Rows from block 9, named by matrix and row number. Rows with one number belong to one neuron. Each number is 500 + 40 x the weight over its row's rms, rounded and kept within 0 to 999. All counts start at 0. Numbers have three digits each. After the name is the row's rms in percent of the matrix's.
# fc1: MLP up (model.blocks.9.mlp.fc1.weight, 192x96), inputs 48-95
# fc2: MLP down (model.blocks.9.mlp.fc2.weight, 96x192, transposed), outputs 48-95
fc1.25 088:488470488521441481560475523600459430497499463428484584545514441514510485510504523545424484491535493449499509500488486476502509516511549546578476
fc1.26 129:573515499527488508561453492508516517507499494518539440439526501534517533518516590568497516491529490565464513472506558517564510458499529448494478
fc1.27 113:489548500578585544488483429495453497506449525527490480488527497454585481499478504498528489486486509541488483459498543466499513500498540452529481
fc1.28 097:445474513585509502481525450456554452421543481490421506504446480450523513510468508531492489576487461467492575559467500472528467495468536478417434
fc1.29 104:511560545495461453462490501505494563502510511449507555520439464454544478526554512516488481517552471528512480583568510535504533466529511448471447
fc1.30 088:459457501491403512519526498539442483539497429511516500534481509477482513458487468571498524486527511430468521500407461570532539539417481491499487
fc1.31 093:489513498486508523489479489500540488461494422476541502507587475481489504541511513551473538550469507548556525490463446539463518561528477472453570
fc1.32 097:449509413474484457490550503489465490573483499533444465465537539400520551476484516500445520530456481521480501440462498487502483559611491477519516
fc1.33 080:537499563456551520484604514446560489529498546559536486535521529542494539583454444507595493525482491433524499491512469482461479426513482483520454
fc1.34 097:472483479531501443440485512457482458502496487493556473499625466505421522499477500493495553508512477486499477477582488484525518371498560442465493
fc1.35 113:499589525544494516507628502496488457517434487517457442401550575509532449476526494496416492478553460436456467499497477466583481518505509491533496
fc1.36 100:466473526452473471477482491461509459609476551425478505505544501500523539500456450518494502528459502507418544491554470435541490503447488421482536
fc1.37 104:491489565376476524489502449478572484529499508492462594507608496525530524416431502491549517526503549478461521515475540508432536464510540492488450
fc1.38 089:539507463499537486508491503482541570524486556469439424489542481585462489538491556446514534510510414530536572505551467505543443511559518491471559
fc1.39 094:414458478522525462493557500500480553494489476502517513502479562492468507490472530488498562455607548474475498503495523514482588509450538493440522
fc1.40 080:492513515525522557503514500532502530551484507541496558454487587544516559498506548498549543509481466504505562490487499533609484519507442424566487
fc1.41 093:500539458535466496486525453538503507526477577464539517490504513495448497462559500489528527472459546533520582488580475423481518525510492512467568
fc1.42 082:469491442524487519573510489512526471515449477524504505505508496517552571551478566458506491485460441478491471530515529464432511548503478544459490
fc1.43 100:416478482521512500495497543499507483477544472497477498507479520494451448431445500489507533483539442484517444471534513513458471495509504424501432
fc1.44 103:499530511494507508444558523551542400495478519537496559467468525460552490403523532583481450498503514497423538500516632461493539512474471457501479
fc1.45 089:506461488502575600485500514516493521528495425516583512423604521556538504467528551440491457444468522420498475562460515442552508513498509562522510
fc1.46 105:462517564561503517523528448517547544552529443556506519497535404532473514483517527524381428518523497554474503491468494511530538491456492498457456
fc1.47 100:468470532477458531463521564531483441498521383481494597510547496503520397468542569481525549541506465476561546453458465466501526546524490548522554
fc1.48 098:490540385515480421488527509522489445520548496485476438482604529559534537460542473573483505486521526541467531501437587498562526500484462565498553
fc1.49 092:494514449525425474465430411556423494482509511520509522479491477460527519519458465470447493461436460507481528499467548524489502490541508479500477
fc1.50 096:461527524492512490459585481467511509482434484491472508523495531509470473459440485562528396457509439475470483542526463521520493620488556526482540
fc1.51 096:415544493511522518496501447474532539485427591546473480468484499545477475456543477494469499498567432493420565470441522521574461537460493531517542
fc1.52 091:486554500473549478499516527545482459564522571539461544497527490581532477544416508507478500542427479516469503472516455496478450495484518412539514
fc1.53 072:493531514522535553555515489531478497590478577566457501447543538491497506460496503486506488515530489503453569492471549449594487475531501501589476
fc1.54 105:548576560528507460478510588545522557414458520583467446514540499481460533491507456511485496515542498557443522535445426462481503498561477458486520
fc1.55 097:548479477464474459504498506430541620519483625552493457543510471565438500597486463483469503493483477441524521550480372547513533482489546549534507
fc1.56 098:514524534469429407497567490508522485517536512477555477507464484449528509479434453507456541474487523440565536455459507534517538536550463528494478
fc1.57 099:489432480483483481518531496431508471517451475470506472520502499593469449476534471478537511472462493477440451440556510508516500525583518461469475
fc1.58 103:547474490444547492468501528495559516572504441489407472527503550563464486511546474485419528493467552470383500494529458601466580473460502490506513
fc1.59 110:490498530518468499532536497485454517557601483524522514514490532457509538409559526502424455470580449504479480488475476471469480537502492524498549
fc1.60 090:507460494489466525463456542532465480552591463438474543489535484436474510454506470467455487440500469453503476537426484535502424468493453400448507
fc1.61 071:494499546518492527537558464506476562539498454557519604440463590548529492537580468526455512486562512463517481455518433519526518452513473446558491
fc1.62 109:474518504474498487536558522436509525506467496514488482472497466580481520407435553460485503534648518487501477517536504471496508546642492469504502
fc1.63 108:560460505487469459609453460520484465589540538489488504493454499505514498433446524452555559536497493467412495435515480505487495549511532530555459
fc1.64 104:546484520538542519434467458481496494548541492439507452484476494475522474472518482484506535480590529560582497495538525493530547480454562419515522
fc1.65 098:503515464543558537424452562468533542510470515487517524518503558543442474536507496541495595457508439510472480550530443411565513523477471496468502
fc1.66 102:470454509510497493495520442391598439414502549539420475473487488472488491520506494464504503520553430512452440478495552438513436533455492574513527
fc1.67 112:566494543517512514509593544618517501478532478417594517473461538536487537480523491526473501561521510442550585476436522502504497452505565514511529
fc1.68 080:513499535549525504442514454534500561544504491522499542477468539586497488589419551451524534469458493524456472507470428511476560505491501473444514
fc1.69 099:503457505533480567534546551470406549419503503447479539549537491475520489459549483513447499506454502553533583515488481513516515513512454519502479
fc1.70 085:497522570519516514540565510468478521504414533448491491448523530547441512505468533501461530443528533457439529431447551514524439523558475431524475
fc1.71 094:460483465507502565469515520579524443465553500471496510443446503558481559465566485472549482557397464509508392491547497494543540494518538455514479
fc1.72 138:470481494603476573478436470566521374528541383470468507481564497436507555500533521406468532510531522484506515454481616460564549506500438473489495
fc1.73 117:442458492545567496524571484488470451474463528483460541545486415488546518545502401481507518524487471481488417570527490437549503470491505474493525
fc1.74 094:530500458498411447477528495479506454465533528517496520481494441465507501407573534487430490526522458493523452502429544514491477507503494452486555
fc1.75 085:542465464491527496486562510448494543553526502562460463533480513553571535501508511466514507464426452415520469541420419509474484489494473553482407
fc1.76 096:453473523529534493522547480504446500501530536526474478574511485473517521473540473472445408595465508441522509543519454470454500517432485486486538
fc1.77 098:539527468478502480446506524479483474520451578434417501565506514487529505523516427507564423453481516541532485525514517541465508477408459486436466
fc1.78 085:506455596569491456455508539553542485468524559447493493547470420513535500520511548464505549475510470538480521443576495521470504574425569432511476
fc1.79 099:469491477513502492488482541521521531488468553578482507476474524493556567545487468513568528467511474491491544517471566547556459568509559581484505
fc1.80 099:510528430494550534466432441542548562582552503455527474499522489465439529458522514519509537510535484495452494484505500454485524509488526474507370
fc1.81 111:508489429531483515503448510544506506450541521453542508590490497544456545507428492481494460479474549560521499447496498476473502564548412459466432
fc1.82 086:515513489450437428551484458493529472496511485522462486459509463471455520513466561521531465397482460537530479534520589467497506500520472438494416
fc1.83 086:497481500452459589475600529448486526490439533481526529452570572475514452494501471513421557480473446451472491478518507499534519544418452568467470
fc1.84 106:470528423536602529482555519499401475527502442518522443514454504487493473569457538478451476513559553485554440457568512471481501508473545516513495
fc2.25 099:516526501568517457488499451492456489544502462501474521483527523525517443540477508404490524439446483509508481456515519502472515464523502600484614
fc2.26 094:514585462534525465552481481481452396472532467542488492604433495524515515448441545531507549525509510502511476484475485526511470486489461517519531
fc2.27 109:540534461485507503539515499440510483512473559522469469500456439541441567509504503504463512476530547521481553545477476466552509447612558495512464
fc2.28 098:524467539582464482472481537482527500463408522506528460481487486484525483534537512511509513527535593538482565552518423477514533520502503507539494
fc2.29 099:482493478585552576524542475497449494513506394486532488472569524477461527499468507468517530506517492471541457440532569513486546498486519484512518
fc2.30 091:482500476463463482539508480499451505460538470532491465494495529480558536496518493434463520550474498469512507492493522651506567458563493499483491
fc2.31 082:500510541486437537494538472538473549497511471526520492416420476515568507498491501536456495539508497457485464467462491563536543491472447482536462
fc2.32 089:585535517506506479510483552489454474443513501491434565490535452547484488522518478456477569496461571536512488548560494491500470552489519501509522
fc2.33 073:535497456540584480478489493533488550519445535529540412485443491546458546515445437463511556531486517533478547499501461480488510575520484535579461
fc2.34 096:505480594581507477526486440448502503450514440444502549501462451502516557552543490551576479544468521512483413453540504439530544453472495553532449
fc2.35 114:455511492466482487515521487478528518503469552508493533501470463518490524528483550499438498491537515583497444551493484488437543533510444458534510
fc2.36 094:525510471466504464500442538476510568450505529425441500435495514527504470509481491515477478562516496464492475567550518466537491617561536553540527
fc2.37 104:549543467428521490486461563510518519463443514500560430451451514539518503482452439522417490500578554514473510530463493546491450543560465494473548
fc2.38 091:492540541499537504484476451492500472531571437485476559510510544503530581473490540445522488537437427470582462474474530582534517491539514556488514
fc2.39 096:422487555494573499519475485497476530497489514525506468436480463517530481516521510471495459464539470444497538507503469539500473500504533462482399
fc2.40 064:490507549500488502468476510513492544549458491528465495516557494512546475537481534471486486496497538510488507543467428538571497518561462452506532
fc2.41 099:467480517522428492566512549537438488445532578556523513549465427492541492530459536445507561446499537490462583485517526421431513503477478537459482
fc2.42 096:487567515550487500512482502469555516455483532467537550521544454429490480503487479540491453480509457490369511525533507466429463460542445599553458
fc2.43 119:521534445530435546536503466498478587480490445510533457509519470479519484507483436409517514424461488518446556562485508523516494516543523475474497
fc2.44 095:501491541501511503476432430497445415533482525550537486491523575482524590477509554472505466501441461481511565464527577451482432457443450523526590
fc2.45 082:547533542473465523545483509458494505490530499510567528581470439503520482467549513464499430530461472522509505550442432483497512472512477500501498
fc2.46 101:521507488558456530569524462476490617520501475531582485448463483506503425494517465550454501541477563515494502500466465517521586495509534425506465
fc2.47 137:500522486482511483495472517512489500503555445526532527513479554497511436493509540518575501477479492477492472445567497498547490484515500529440522
fc2.48 101:488507501457500479514536511489467464531438525532532444461517512441488613483500466495525451450536522476501555503510560468555426572471521525508422
fc2.49 090:503483479491567481430557563508543572441510477504439499479532537507521568497429552505491582487489592435516502491530477464482526541510455594542508
fc2.50 094:483543499474459434464514533520535424509540420489538530523522547504498484499551518441446473432500450529499436488522481411475534495542562444424538
fc2.51 092:518516565493528520478478522511515504513506589500556511510570459502525523527518509544497495498541525546531523566438437492517487483468441449485487
fc2.52 103:517444523479480571532492491588475568436499552490503392428440482448547575518420485494510503498475486474529496435537501540500507515569427429467474
fc2.53 067:496496518460491490504455496516469485495423580512439517489510488528514465527508451424508508521486481555494491513434428433522519495505477480473545
fc2.54 100:511596520460427545561468503498494500515540560422454433511483511528438481476524456467449537472522486481498560547457454484483464500518511376538536
fc2.55 090:479510507529535437542481549512500408521493496475527436466485592552500543549555471465563474469493489453465554536502495497433521482457521553473539
fc2.56 092:479579493579479465551485521458477460464548486461603485538446538527468479535410479522538535511528504566472538474483492491500473527567513471518541
fc2.57 101:524518473516555578516462473464466499545541492477575464474508539523466539522569464494579531537427542469562532482483462494534499461461582462548483
fc2.58 104:541547494538517497499547483497558559492496463511363490514579543497508485544520429494473524485490482476588504486507563554525378482514478499541486
fc2.59 109:562509459495447431435481438499538498444523411575509559463532523404530526462554518503523469489447453503512591504503557515488526454485441486493490
fc2.60 086:484527494489534496489465460513444443430479445398505498516446538503492485479478572534476574493493533398448513484421520494521504490473486528516514
fc2.61 087:454478512439469425423507489463443488473478415493484437500476443489495478482465470486452501452508462464458454483509416475484497475450457439442500
fc2.62 103:559533506466521467514546518489453472536529441465469462488532507482558501418567624467476501543562471443514494471471479411538497474501460472555470
fc2.63 115:485439510525514532449539552535522551419488528514599486465530484515456538480456531571482505448547528486484538476554532481485488482496491495470526
fc2.64 097:559437501568462459533470482456533488447497561560486575477454466506564454485566511442502531513491522513460564518536521456499549493490458491503455
fc2.65 120:521503454552517511476516521549542464487414445500477476485451461550515507497454504534529506501503459459514471480420491465483543499500506573496479
fc2.66 091:581499471504385503495534501501495516527504533566486558507496514536526480484544460405527514455486506505470519500503493476542514498521499458463467
fc2.67 120:476539469486507564476517499553568461460460506453480493468457449454500563498566527515561495490489532542459417569509461503528505512510546538486485
fc2.68 076:449500470447498481519490503524532488545472548462447488541480466479540451480532548522514459462454474570553585548430504569386513438500458534573458
fc2.69 096:472515512483495524522538445524497516517494547528462453529493462543511572498451509561493507495432520540502516476485502492558463537546453511523527
fc2.70 081:488470443470496472504525407447489547504481522459451461512523461475473479475458503453474460440517505509514490519417467469509507459518454454549497
fc2.71 098:537523543485485491528515470499479458479494473400418550537455528472471523426517480538503450539448442541441444508577431502437470449550554565487512
fc2.72 120:479503440493583491535460457435459466609540449538463434417489556481497593512538539452472505514495457530535562470507455467442484501515489521552511
fc2.73 095:501558492536524519531508418496531422434604499530547478532502499567506475470464516563517547492524504518510540461484473530495529468483552469443514
fc2.74 098:549473474507409477491583499487508531538505512513551575471559473486603461514548505510482490526480488512460490461465552499475556526447456433563429
fc2.75 104:464433445461518533497450460561557484521469475554483527539537556461383491501497519475555531505462524480439537501496486429437475532480532549538480
fc2.76 098:509532509481533528529472502489464477552491438536549490535499469480466514452488567445523471485510473516486481467471537546487493468501524554567456
fc2.77 087:521530500509460499495477484483479530508468530496467490526492453494536451466532463557471488530466515511492515472518542580509449497464481456567508
fc2.78 082:449509455528414457492621481520453531514529534543497546511508504458527466509496485513534452527495476511546517487531515455511527521532532471492539
fc2.79 083:602518486491426473461560490466505486536470586443530510587437501544489454490528477464480537518520517498490507514489491508548495570490484469455519
fc2.80 096:527459454546439547499484505516419473411427544516503486461486475567515431522499528509475429509531487462380460524516526542502514473509496459580414
fc2.81 122:490485537521496526540517514549532492538466546532506497452527493496508496550476523493518489511474485548487436529455466481463472465479434405540561
fc2.82 084:578515567489497485499531508457497538523523460524510538560479517505515540537518486502472557530450439544479470500446499533542528460551433492514489
fc2.83 087:460500477457434540525514468536558482536470481544462503490454487416437548495476413508580461499485488475478456493467506448472487460449449466523494
fc2.84 102:513549467487511512508504480514451521506522463495538473404512524522447486474516464494508456471475441523388455526499515507454469504552634470537511